Rows from block 3 of a small image diffusion model, named by matrix and row number. Rows with one number within an expert belong to one neuron, the router's apart. Each number is 128 + 32 x the weight over its row's rms, rounded and kept within 0 to 255. All counts start at 0. Numbers have three digits each.
After each expert's rows are labels from the 100 images, of 14976 (inputs lightly noised), where the router gives the expert most weight on average: "strongest on" is what is common among them. Only what is clearly more common there than usual is listed. The data: rendered landscapes of hills, water and sky.
# router: slot weights (model.blocks.3.mlp.router.weight, 64x192, trained with AdamW), inputs 128-191
# up: expert up (model.blocks.3.mlp.up, 64x192x192), inputs 128-191
# down: expert down (model.blocks.3.mlp.down, 64x192x192, transposed), outputs 128-191

# expert 48
router.48:130131172083042099079070159094152161111143153057148101120186063133079106143091163076155124117149089158133149132067077157115149147169150131065117141082119124152119096190091134155181171110100115
up.2:106112163123138117140177166201169187074115158133168132106106123049196102151180120125130120125126103126140093100178171135073171130146161127125128114121129140110198113119146132109106151076168111
down.2:067094131046163129122139143194087116192115082146104124176119125165050083148123118106145148115207124140086126110168119135128091191149129146108131109119133183134121124094137111145158124150154101
up.3:121112190119075148093130170148143106079125100142141159090067104123085103176149095205148122093151128095129119133136109106126120120108138161094101134140162107118215179086097125122139114140154085
down.3:145114117107105137052177117149164130131085159125110135111129077134156126067117153127117113181167198146097121186092119181111183158160127138070088153100091073135114112110170164101106150138138176
strongest on: overcast; purple alien crags

# expert 31
router.31:164108130082161120176129112124107124137139106102154171096115102155156168120189138129101058136129054137128152124205115171109207096086138092118130151103180068087121101132132108100141126111081123
up.0:136115088121149131153116123086099118128196134160116202117125110142066113130129103077163195129202116153158085141076094108194126110110161156133148157141101094112144152180094143111109160093135128
down.0:156173141129115082104179137150133136107073133130084070134141123127109157117114141185126088123158165121094188146158127137079176146131150176132094105090166133076126138140107132150146064114137123
up.1:160133151141158127128112148069096116123112148109103087110144213087130144151121101135102178110043117160102126190108165086074117132101165101123122187094155141088106101065061139128161120081088099
down.1:083144071181154094155172146147185140123111087057098086091142187138194107087158109070139131155051158093093075148149116095096125103104187093093127141122095150138199082108161143087135118130099121
strongest on: water: dry; high relief; snowy peaks

# expert 25
router.25:104155157134096103081061186117119129151154158063126133109141077117146191124123113123131110117163151126135142147105124138117146148082189132146114098112103104079154099182127133153150150120153130
up.0:171106165083162109110109131147152106113177090049120148134161104144123172156148120127157127186112112080148130100099136129175150118094161114167118128135141145167108117178101139156167138124136168
down.0:097152099171155090111086065076151140103146115201120113127178138142139131166076137083151143102141116153144143133135123143118103148173158185151177104109071143223146102093130104090128156176116150
up.1:162128134106215158127134078066107124110134169148136146159128124166162092093100158134120104136184175121133176117149148173132137100126151097127141107100070055083166154141134126113213134096129125
down.1:160107186054170144102156083188072128131139117172154121171095105118103114122090093112154114139118084135118082056126126088147078122113152115116161102117151084136148113168141145112070101074118147
strongest on: overcast

# expert 35
router.35:119086105063150093171071142151123084126149133138120085122174132163144122085154180136167157197148103134116118128100100113110118144150118146173200124106168129123153113035098132102124153096101111
up.0:084121160121168132161144093105164143097114116128102175187093071139127115079126107123170097112098107120078172102189143166154149096104123067098100162111156113153136168167168087093135135113115168
down.0:166165052147121120065153130128136095202142119125074107115086043177141138155123102150083161095164204154122115069074152136146164104155127135142141110119144123124110139147136145195043086186129092
up.1:137157152202104167097174129206119112172075115189159126164093120112185093109145132097088103132165163134095126085173135147100150121160126140116174111114164112151153125149127104159105148130121116
down.1:169105104186142200148107120089211157125166042152091176072135123173174127151128152128121096123158126208148109137131148121142162155149156073123131137114109107149126121083098082148160171148149115
strongest on: snowy peaks

# expert 62
router.62:129115126146120100096121176143083126117153149077103127111123091132173123124123171156124118120048123110079147146178108068108140165113141135210094116117142108137152109182073169118138150075130091
up.2:172161098100152132179081087168139121182120117112097114115110116195147139166172131086125100153134164195122179135144146132098183152110143144098144152146127171094183201064167177164136139061141102
down.2:061127078110137094148112135126080156046156143085104102122106039084118082128152131180134151140101149064169064140127081118209027111125180181126122143112087156103126181160123145132117119093135117
up.3:072144120146124119158166098141161133112114103170128124150128179167172103122092146114149104196107101096099096166134150146116175102135169151131154228095201112138130164149121104066120127141163133
down.3:152152188168144101095178113162151127114112135144123111126132084154068137125116116136103133101155102144135108157148174208116130122137105187063147053144154141088174121148178146132116137112160137
strongest on: clouds; noon

# expert 49
router.49:103144086136123139102104177084105081101081141132136137132125133138132147099121134137118131152104136122064138105130083175102145134097128131173127112136128107112127117158070150106158150069148135
up.2:150137076133195109102152141151118180178181160134180132172106108167150121170116134083194041123173113102156101053152116085165081178150115059152120102158118081114099163129176074132130155146159156
down.2:190125192101097108178127110117188074066086100147181090158134130066111148138084149183165170133108110190140174108144143131102131109110100078173098089141103091110145163131130131125125104154213111
up.3:115120149080101104144165102126135113097113120073145094095102121127143096150152118094151072186057151102075149120149148136116107075107132144101093145122170102158117144131202100161170153117081117
down.3:119100134184165148080183178155124113068088115109131171133164109146124086137152182127115099122064132148114157086064097111180131128117188157074111174169151122110137115107152098133134106115161091
strongest on: noon

# expert 21
router.21:108043146118138088122134162136098145075072187122114110139126098160134110139152117114137135108141115102088181117138044100128122103087188153125136107122081086118139136121134130118149101083135094
up.0:163126147122161132186114124118121135120145099080122166137128119157130131116084095134090158089113135101094112216151162119080125162085165154063175058111162124099125126112117139140114194118106120
down.0:063068112073147143177148102108163178144124142131112141153178095133140088129136186089162088185078124098141116159107093027150158191123185184127138124132101126112166138202200109125104114168102094
up.1:092156114202128084074150162160113134163061158124054134169107118144108154179103155137139107165108147081104138112091162089100093100152119120142159113172143135172093092141147116060184079135112131
down.1:153177143123129121167162170191087090078133168152160097171090111127111098015162127138065171162164124114175129038117171149196137132179167129147144148131122144099164112150121126140075183107120150
strongest on: water: dry; high relief; snowy peaks; purple alien crags

# expert 8
router.8:097176127124115117068111140114091150070107135094107119158121149143163112133141133124139116018088133126110133157147038135088150158114173158185134147186154102143171170150041130105156157060176095
up.10:130141056102165174114159124101135154128172156125120119110115155089155085143152152077094111104159124143132196087175101109108126110106129109124137118071133129138111141123146150093125169151113173
down.10:135047123175183096156149068134108100127099113150100147156137177135130212151104098151124140128141138097201108151167134141165102180125144127154147106184107138098157097056099094080133109108119144
up.11:149178120165155120163129157143115123155085143162101168126201146138125098145122114149095082167141157121165108139151138077103131113130130115143099130156154164140211168155160125099124127112114124
down.11:106045103108132113111111085108133106109101100148103119149172200156156168099082121113126127082188131068140160177098130143131098111147057126094109141182167138157044132144139113111152131107144152
strongest on: clouds; overcast

# expert 7
router.7:157067156065083137151075162138113127137106152090192157084141050134100196137149156130140100179125076143123141172153121203155143150100141129106099120128116134128163097196125145159143109128158126
up.0:118135192151110112080188173138135156089152133132101141167123143184173141139137092165117126133110143107158103125149096136095116165137120174146117161183148065112125114189141135137061149118109105
down.0:146147126189150090116126151123109126174126136158122106117103177121120132113157112142090129138172134145169136136153190147152137112130183136158073123152151154085145107099099105105110109065140158
up.1:132155109194115117098127150117174129153085103155119204121080150107161152121124110123160045132059134124189165153161148094173025102093128186046148060112186089128074147083120130159108155158096135
down.1:108170151147076140132085101105124141078161149101129124113074121135118068142128155114167186158100099145078093133098146127100205150135101148087114119188110108043169155116086149050088139180084131
strongest on: fog; overcast

# expert 13
router.13:169135113077164128073108181149069081135095153153133141097136110160123145151137220123141110150129098070105141094143102192164117148118167176207136131150136119120129130163062126101162087114126095
up.0:145107139123075129125129161111192088076150126109119152182205125158160080125163127117130111152113107115115166107210115068090182074145162097127112149178161222100137131076124142122104099127201133
down.0:131139126100103139127132115140123120148091123222185149096138140123125131120139137133123142038090139181116055074133115121163110136143129091154105101159131213142178136079112117145151164094196103
up.1:124138152226134142107152145124133162135132143154170125181138153141150093164108147173140144164157189164131129186159126192106117108104113157181139167097110166089141139109064145141088163133125090
down.1:072077126139166131092127170115128116133108121130106118107136119110141117150095113139126126000210142145088144164118142123155126145118161209115161140181148111119128118209136146067116148141134142
strongest on: night

# expert 38
router.38:114099185071089113063069164097085117116120156065113118134172084157158129139119171119140085036105125148131143138103090135115144159110191132149078144107143120156158087209062142144146157102124132
up.10:141161168139181149074136134128175115139098129091203126120138102116091140144094144115089200104120078086104099137071102102096110120161101181107083090141141138167054176160097111184162076098108150
down.10:113123092147206094083182066109105204137172132108100090135133134164125155110140067113062103096123182174141173081107120141121160135103161172113073120135146095122168181141148128150119148134171110
up.11:170114105151085159157139141173113150146141116157161128102100162107113095140162071097102115174079180108100131068191111083115124084144100142161132063129119140146132169122182147150154122160150139
down.11:139152157221150139097099164120147137117153128144133129148121147132172183126122177147125086072127075111118135057202136149124125140153068107117143183165128102088176121161187078189116126119129131
strongest on: noon; fog; desert dunes

# expert 54
router.54:099101117099112117100112145094072095121121174086123134136116135140153175087136145146143105086106131146073129101105098133102136168103134082160071109160140103135133099205060148084150167063153112
up.0:113086126096138155143143097114126157131101113166098092126142098136116174112094127187173136102167135127127165088133107121115149108099115096162117105069167080116115132134153173187129107126118145
down.0:186151072055104157145107146096129064083101105096156059108094138183135110106081152093127124190136150121188160115182138196123095156092084145171151196148173097175119174164123139144138126145111137
up.1:100168203120165134086113142136067084122135170110150067136138129172198143155142126119096140102128126090181104169152157091158120163102144099116130136178155161121127128071096119172151136150098107
down.1:143136104117144120128127152119167134156144071121153158143124164130081127111128139055095082055167071175143102177094154147125116143115167097170148159121134134134080111072158141083106128126173209
strongest on: noon; snowy peaks

# expert 55
router.55:137112063131128122175217099142172102153203130077172112131071143132113114103133082175148185198150119101118171135090139077131124111139105073150139139140112086187142151154160092105095122110108143
up.10:154100169101144132151185149130082186110149121148161119156123176159142148125077176126180081086121203146178086103120103152141147178085112034138159130120116079124164141182176115114096136097123093
down.10:151211149187135117140123154170109100181158125119143145100144166115089133116131116144173155131150194145128154083142102133148105118094152099155174146162096130117110157084139126150141133064101122
up.11:059173162162099167086092126113122131123087136181149136057143141129122159215144156107183107143158126141156080141129122151070160121127151149119172134101163124108116121122203168154100094070123140
down.11:133117059088119192068131131093113120132173138133153133110120202124160153143125138173219157108140122105115141100107131120129097117119107144114154160147150125153255101122086065140159097150144122
strongest on: desert dunes; overcast

# expert 40
router.40:107156164085137117108063181137084088151136137088140136126159133122147153151114089171131111198112116112078122116146147125125137119102151138161110088147144120110148134146152165135089134123146102
up.12:165144093144159139078083142093154127126129140137152126165124110138137077099135114124107115061133132130134155154098126173079138098124198197101168111115151115088158164134168112099127124100150130
down.12:147127113152114086181082108146131145080180146145153168173141089139109171122141136106086124121151054118113152104205093168162160104149139137163129224125126097066088141151097125117145115093153109
up.13:166126144127227144112098184049220147171155094141118112141144084162160135100112133146116113119076159121132037132168107158177102180183159115142126152123183173105127132129085111128158176182151108
down.13:110105138184181142175127127180065069097085138136145196083183127086158111102150146103091120094144128174094167127123173091095100101106140130154112116170088124105180170126126176161122080150070165
strongest on: clouds; night

# expert 37
router.37:123105143151094114103088150117088096143146151123124093144137111147143172109136154151144128169056106096100127094159149147106160128134126102157117134120144084081101087200095127123121142098113102
up.0:078145186075099147140094159088133107191131143156151173092133117122079160123103145115116144084155149113132099147099124131126154126055088050112096043177139073173202148165122114134091157127170085
down.0:169105098151099138153122116109125120111160125080199151062106134128178152113121102097126115134215130092147137067121193107131101149156113071136122216121152118126104165109187122145150126141091161
up.1:084094168174084113160124107110136151121152130115162090169148167099167131142091151132162143231141090145105132150131094176141133129105124086109131166125111146182179121064130134080128135131094116
down.1:104058145133122171183115133120122145128106157134121142159069147102128146110126095108129149061066086119111142229098120080117115165157160103100136093142101091186103137079140151112110131174105100
strongest on: clouds; overcast

# expert 43
router.43:122090095213094078152112166103091076162136147141101093134118151160107206113147149144102156150116140103122141088110151143155136153129122091148104092144146095095110079161134145109113134093110098
up.2:120125054163108179154126049099142103151139076110157153141152115120111111115182092129063132120153079132128132093114174139078103120170107069168090115099131110097124117146130153092103126107155119
down.2:138161142077086127112073126137057131118084144145162111121086148171166114116111073140120103081199163174142113113085155121138146145117088122111116159139138135151061138188124133112137137139110144
up.3:182111125133142168159199099163120133132114112071117128172124076078186136091159168123074148097097130097150113129160154094168123121126167137166091107158138179125173134101137162171107111105072114
down.3:176167073141114112158055100157099115170102111108141159074115171064134127125056139142146175096119152147128133146136177145099083152090066116183070109118152132116147144102187175096127137184134121
strongest on: clouds; noon